Weights of a small class-conditioned image diffusion model: activation elu, muon at rate 0.021.
Rows from block 6 of a small class-conditioned image diffusion model, named by matrix and row number. Rows with one number belong to one channel. Each number is 128 + 24 x the weight over its row's rms, rounded and kept within 0 to 255. All counts start at 0. After the name is the row's rms in percent of the matrix's.
After each channel's rows are labels from the 100 images, of 14976 (inputs lightly noised), where the channel reaches its highest value: "peak on" is the class under the peak. Only what is clearly more common there than usual is listed. The data: simulated grey scan slices of phantoms with and without marks. In brackets: how many of the 100.
# convs0: first 3x3 conv (model.mid.2.convs.0.weight, 192x192x3x3, standardized in use, each kernel summed), inputs 144-191
# convs1: second 3x3 conv (model.mid.2.convs.1.weight, 192x192x3x3, standardized in use, transposed, each kernel summed), outputs 144-191

convs0.31 104 [115 124 109 192 122 149 102 131 116 102 137 190 137 122 122 153 124 138 142 103 156 157 102 107 121 158 104 183 122 101 113 108 140 102 110 117 145 116 153 110  89 106 117 119 142  96  85 148]
convs1.31 082 [158 114 151 128 143 103 170  67 119 116 140 159 140 142 149 144 168 159 118 136 148 134 122 126  95 113 137  91 161  91 151 173  77 164 104 130 109 136 144 165 138 154  68 182 126 103 126 103]
peak on: organ (65)

convs0.139 099 [148 135 144 133 148 125 110 129 159 110 118 151 158 118 116 181 132  78 166 109 129  93  99 138 145 111 195 133 114 145  97 140 142 116 124 117 179  91 148 123 131 125 172 118 118  89 128  90]
convs1.139 079 [148 144 123 132 144 121 160 131 120 165 142 110  93 132 109 134 136 141 133 150 154 107 134  92 131 131  85  91 152  67 157 115 151 153 144 119 138 156 177 137 122 142 155 160 165 141 150 160]
peak on: soft tissue (89)

convs0.11 089 [130 143 146 140 147 129  69 127 123 128 147 133 105 131 122 127 133 100 121 159 120  79  98 140 128 157 166 144 147  99 128 154 115 136 135 100 134  85 189 149 101 117  92 131 115 115 104  90]
convs1.11 079 [102 117 157  87 116 154 122 123 136 127 154 152 141 145 111  92 104 108 147 127 159 150 109 146  95 124 125 106 103 132 109  98 108 143 160 123 117 123 113 130 123 118  97 139 133 160 121 148]
peak on: organ (68); lung or cavity (32)

convs0.72 090 [120 106 130  97 164 142 117 160 104 129 107  87 100 141 131 105 126 137 136 149 156 131 132 101 148 174 117 146 110 130 100 115 140 139 140 130 109 135 133 124 153 112 122 106 104 109 181  67]
convs1.72 090 [125 170 124 141 168 153 148 101 121 141  99 133 141 167 124 131 123 175  71 142 131 138 118 106 124 131 144  80 120 123 111 137  99 156 113 117 120 151 145 181 139 157 126 111 131 136 157 119]
peak on: organ (89)

convs0.24 090 [122 105 127 149 152 149 137 138 105 127  96  96 108 124 128 124  99 122 116 129 142 176 124 150 176 103 139 164 114  65 107 155 105 133 158 135 130 138 116 186 128 106 138 161 132 117 117 103]
convs1.24 078 [ 78 151 150 161 125 129 112 115  81 159 140 154 170 168 106 110 135 168 125 152 107 105 141 139 127 155 139 157 113 116 121 113 139  56 117 141 162 134 111 151 106 135  91  91 113 124 169  91]
peak on: soft tissue (46); organ (39)

convs0.70 107 [133 146 133 119 166 112 149 139 131 116 108 122 126 104 137 150 108 107 116 140 137 148 113 104 157 108 153 156 144 138 166 132 191 106 112 122 143 127 136  56  90 131 132  96  91 115 113 109]
convs1.70 083 [112 110  98 161 132 112 122 124 108 147 131  74 132 188 132 137 134 145 112 176 105 126 138 136 149 152 108 137 105  89 100  97 102 138  82 129 120 107 105 179 122 124 117 157 168 117 116  98]
peak on: soft tissue (68)

convs0.185 116 [123 114 114 139 124  93 120 139 136 150 137 137 121 153 173 111 161 138 152 147 122 142 106 123 148 107 120 129  74 130 163 150 106 136 112 141 159 129 124  71 117 164 128 119 116 110  96 168]
convs1.185 131 [120 112 165 106  89 113 106 126 105 162 169 137 143 142 146 161 100 153 125 156 127 176 137 149 156 128 154 182 126 127 124 162 129 149 122 119 165 118 178 151  85 101  93 128 119 100 150  76]
peak on: organ (98)

convs0.5 092 [163 121 128 120 119 100 128  74 139 136 155 135 139 115 147 134 130 157 142 132  98 162 140 147 164 149 141 124 115 138  62 107 120 104 112 117 101 161  67 106 135 152 144 103 118 125 133 113]
convs1.5 099 [147 109 131 126 180 124 145 116 163 135 130 115 102 135 140  91 139 110 105 147 111 115 127  94 116  63 152 123 115 122  95 150 147 152 129 123 109  79 138 148 115 143 179 144 109 157 130 142]
peak on: soft tissue (40); lung or cavity (29)

convs0.68 085 [142 154 172 160 100 164 159 112 115 133 119  80 126 113 131  97 107 146 141 132 149 142 102 133 109 146 159 120 112 119 113  98 135 121 145 116 159 143  78 128 128 134 127 104 139 169 133 153]
convs1.68 120 [ 86 131  92 110 166 118 168 144 110  99 116  97 121  86 123 107 112 141 135  90 131 139 161 124 128 124 119 157 121 145  97 121 126  80 119 142 118 122 125  81 101 120  75 136 122 142 161  95]
peak on: soft tissue (51); lung or cavity (49)

convs0.105 086 [139 112 106 135 132 128 158 106 126 171  74 206 109 117  99 146  80  99 124 104 159 133 170 119  79 162 129 132 137 175 135 153 160 118  39 115 162 116  88  70 131 131 157 136 121 143 124 171]
convs1.105 128 [137 129 118 117 190 105  92 107 143 135 122 162 117 130 127 147 139 103 139 137 135 114  94 142 160  98 104 101 156 102 152 142 149 139 129 107 116 126 121 107 106 156 131 104 150 157  95 166]
peak on: soft tissue (76)

convs0.175 107 [157 120 129 139  98  94 109 152 118 133 111 169  92 112 153 139  87 128 142 121 147 103 111 158 111 139 131 142 110 132 117 150 160 116 114 143 155 117 129 143 142  91 142 100 133 122 116 115]
convs1.175 103 [117  98 119 129 133 133 119 133 118 166 147  92 152 110 122 122 136 107 137 175 117 127 109 121 175 109 128 124 144 125 159  97 110 116  78 135 154 114 117 132 132  96  95 156 108 131 178 129]
peak on: soft tissue (62)

convs0.50 102 [142 141 194 136 121 148 118 132 111 127 121  75 120 133 137 121 113 116 122 145 149 179 132 131 155 141  93 161 151 112 118 124  95 143  74 127 121 110 132  85 113 116 150 142 155 147 118 140]
convs1.50 107 [131 161 117 163 136  95 142 129 117 131 136 145 125 106  88 103 120 118 124 130 135 128 105 110  98 131 159 141  98 128  96 121 130 124 132 134 122 141 102 114 145 148 101 103 141  95 104  87]
peak on: lung or cavity (69)

convs0.106 090 [ 86 157 127 112 155 125 103 119 151 116 151 161 182 128 142 124 125 140 123 126  97 131 112 133 134 111 133  99 146  84 124 109 145 134 147 147 136 112 142 122 113 170 160  81 133 137 141 158]
convs1.106 078 [132 111 146  83 126 124 134 138  94 115 157 116 111 138 117 167 137 154 170 146 113  73 138 128  76 178 107 136 124 142 168 116 149 124 127 112 160 120 122 113 124 123 114 131 135 116 162 150]
peak on: soft tissue (55)

convs0.186 104 [152 101 140 102 123 139 155 132 125 154 133 170 133 117 126  99  85 139 111 141 150 134 137 109 159  79 158 155 130  77 110 145  80 149 116 117 137 116 104 139 158 126 120 129 111  90 109 148]
convs1.186 112 [136 132  93 145 120 115 104 105 137 152 118 118 141 147 128 104 108 124 130 171 114 128  96 162 116 112 100 144 111 163 140 127 158 110 110 147 143 138 130 115 128 181 143 118 167 160 126 150]
peak on: lung or cavity (96)

convs0.166 102 [117  98  89  94 147  96 140 129 134 120 135 124 119 119 166 112 164 119 113 134 145 137  71 111  71 152 101 127  92  89 140 129 123 161 111 164 135 109 130 113 116 162 135 123 131 175 138 122]
convs1.166 074 [122 131 132 102 105 165 142 109 138 144 131 174  91 123 108 145 120 161 107 125 132 163 132 141 184 134 130  97 139 174 109 134 132 150 164 122 106 152 160 141 158 121 110 127 102 132 146 126]
peak on: organ (79)

convs0.153 086 [139 120 126 100 151 100 110 132  93  93 121 135 133 128 117 109 136 125 111 153 131 129 128 102 169 140 119 154 123 103 140 136 149 153 150 121 152 168 127 109 169 126 125 119 101  97 131 133]
convs1.153 108 [ 94 152 117 132 132 120  89 161 164 133 140 104 156 113 162 130 140 158 129 117 163 147 107 113 157 130 136 155 183 191 158 151 118 140 122 149 106  98 159 110 156 168 124 128 110 133 149 130]
peak on: soft tissue (100)

convs0.151 097 [147 115 121 160 135 123 161 164  98 130 132 120 157 123 174 130 136 154 163 118  93 105 143 169 131 107  96 151 138 134 143  94 110 135 133 155 132 158 155  87 130 137 154 150 104 129 142  83]
convs1.151 104 [ 85 103 124 111 102 152 107  91  96 118  85 132 109 137 126 111 126  99 115 136 139 125 107 123 149 120 104  95 140 140 137  90 151 131 135 101 126 108 133 130 153 107  87 141 123 123 129 107]
peak on: lung or cavity (100)

convs0.3 101 [110  96  98 135 115 137 141 109 125 141 143 155 129 113 141 117 174 143 137 137 117 118 157 117 135 119  96  96 116 151  95 167 119 139 123 150 128 144 120 108 132 125 130 129 105 164 102 114]
convs1.3 095 [124 180 154 121 152  82 124 105 144 126 113  92 131 115 124 114 161 148 122 126 102 131 126  88  86 113 141 164 107 107 139 189 124 134  88 112  90 100 124  94 110  89  96 134 162 129 146 144]
peak on: soft tissue (29)

convs0.173 097 [159 132 119 113 108 113 139 103 164 113 110 130 132 122 106 140 146 107 125 197 134 102 172 100 139 143 128 111  92  77 128 112 132 103 155 136 163  99 107 101 161 109  97  87 124 170 127 155]
convs1.173 099 [133 122 133 153 151  88 155 164 148  93 105 115 131 135 121  97 102 163 106 132 134  99 103 114  93 108 116 143 106 102 114 179 144 131 107  96  89 127 173 174 102  95  99 123 143 136 108 111]
peak on: soft tissue (42)

convs0.138 103 [165 144  99 138 102 126 132 119 162 191 116 103 141  94 124 153  93 107  83 140 144 128 126 121 130 122 107 150 140 122 122 153 135 134  76 129 141 105 128  99 143 154 167 134 107 174 134 133]
convs1.138 119 [134 129  69 112 134 151 150 148 134  96 102 117  92 122 152 102 115  94  98 131  79 144 125 145 144 108 143 131 123 148 113 144 126 107 127 113 107 134 123 136 142 119 139 123 121 155 128  91]
peak on: lung or cavity (100)

convs0.147 107 [136 144 138 135 106 139 160 124 119  83 141 136 108 111  98 136  92 157 130 181 130 133 170  92 202 135 135  90 130 129  89 161 147 132 119 117 136 145 147 112 151 124 119 109 182 130 131 153]
convs1.147 079 [108  88 142 126 112 126 122 132 127 118 155 145 150  96 117 128 155 114 150 135 104 165 147 123 103 120 118 150 132 145 130 121  63 115 145 114 136 147 128 152 102  84 120 158  89 110 116  94]
peak on: lung or cavity (79)

convs0.40 097 [156 128 111 140 114 128 121  83 132 114 171  79 122 154 148 113 135 108 115 139 144 158  74 138  94 171 112 142 100 137 134 113 115 131 168 132 163  96 107  72 142  99 164 151 158 135 113 170]
convs1.40 083 [120 128 144 157 137 120 136 133 166 166 133 127  91 122 155 141 119 143 118 100 159 100 134 148 192  55 127 143 141 121  98 108 120 172 124 151 111 157 147 114 136 114 123 113 159 119 101 119]
peak on: organ (96)

convs0.27 105 [157 127 144 124 125 112 127 133 106 126 158 138 107 150  98 116  85 160 150 141  76 136  93  91 173 127 128 144 126 129 123  89  86  90  88 147 138 141 125 147 113 147 147 119 104 149  95  89]
convs1.27 099 [103 122 140 129 110 138 193 112 110 131 124 140 135 146 138 156 119 122 133 123 119 118  95 123 108 110  96 149 128 131 153 151 141 101 110 139 138 104 143 141 125 153 127 135 137 118 104 116]
peak on: lung or cavity (44); soft tissue (37)

convs0.169 102 [153  96 142 137 138 124 113 120 122 140 119 125 162 136 116 152 155 116 115 126 130 142 122 157 117 140 131 117 134 139 182  90 124 132 122 160 159  86  93 138 103 105 151 131 173 140 114 118]
convs1.169 120 [ 94 109 130 119 152 146 182  80 132 100 154 136 117 119 139 151  97 151  97  99 124  97 166 112 139 135 158 112 117 136 112 133 126 123 112 104  88 142 115 122 144 160  67 148 137 101 144 110]
peak on: lung or cavity (35); soft tissue (30)

convs0.171 106 [104 110  80 155 126 148 175 152 110 108 115 158 157 132 118 149 136 172 142  92  96 131 174 120 141 146 104 146 146 147 136 113 154 110 129 147 134 119 120  90 153 135 118 136 129 146  95 141]
convs1.171 136 [139 142 176 137 115 123  85 102 144 197 144  93 116  69 128 129 142 153 130 112 129 122 168 117 123 150  97 143 135 134 121 135 103 126  77 109 123  82 101  87 105  95 172 130 113 146 157 100]
peak on: soft tissue (69)

convs0.155 101 [122 100 120  95 149 129 181 155 145 122 130 115 109 127 154  83 112 164 113  89 116 119 120 108 153  65 158 142 103  94 128 151 143 163 154 115 156 135 119 165 134 114 133  68 142 173 103 109]
convs1.155 092 [ 68 133 159 139 144 105 139 127 122 149 124  95 156 118 140 159 124 140 122 134  75 134  84 139 120 127 143 121 110 116 159 124 187  91 126 125 111 133 117 116  99  87 194 117 142 110  99 118]
peak on: lung or cavity (71); soft tissue (29)

convs0.98 088 [113 130  93 115 147 135 153 125 150 138 102 214 157 126 123 126 170 142 133 118 134 114 140  96 136  95 123 155  98 127 142 134 154 132 108 131 149 148 129 194 148 112 121 109 110 142  96 129]
convs1.98 111 [125 156 134 109 116 134 168 158 135 138 181 127 139 120 101  96 151 142 141 190  94 111 135 103 113 138 171 127  87 173 128 121 110  96 125 127 154 124 160 131 110  69  86  97 111 125  92 114]
peak on: lung or cavity (86)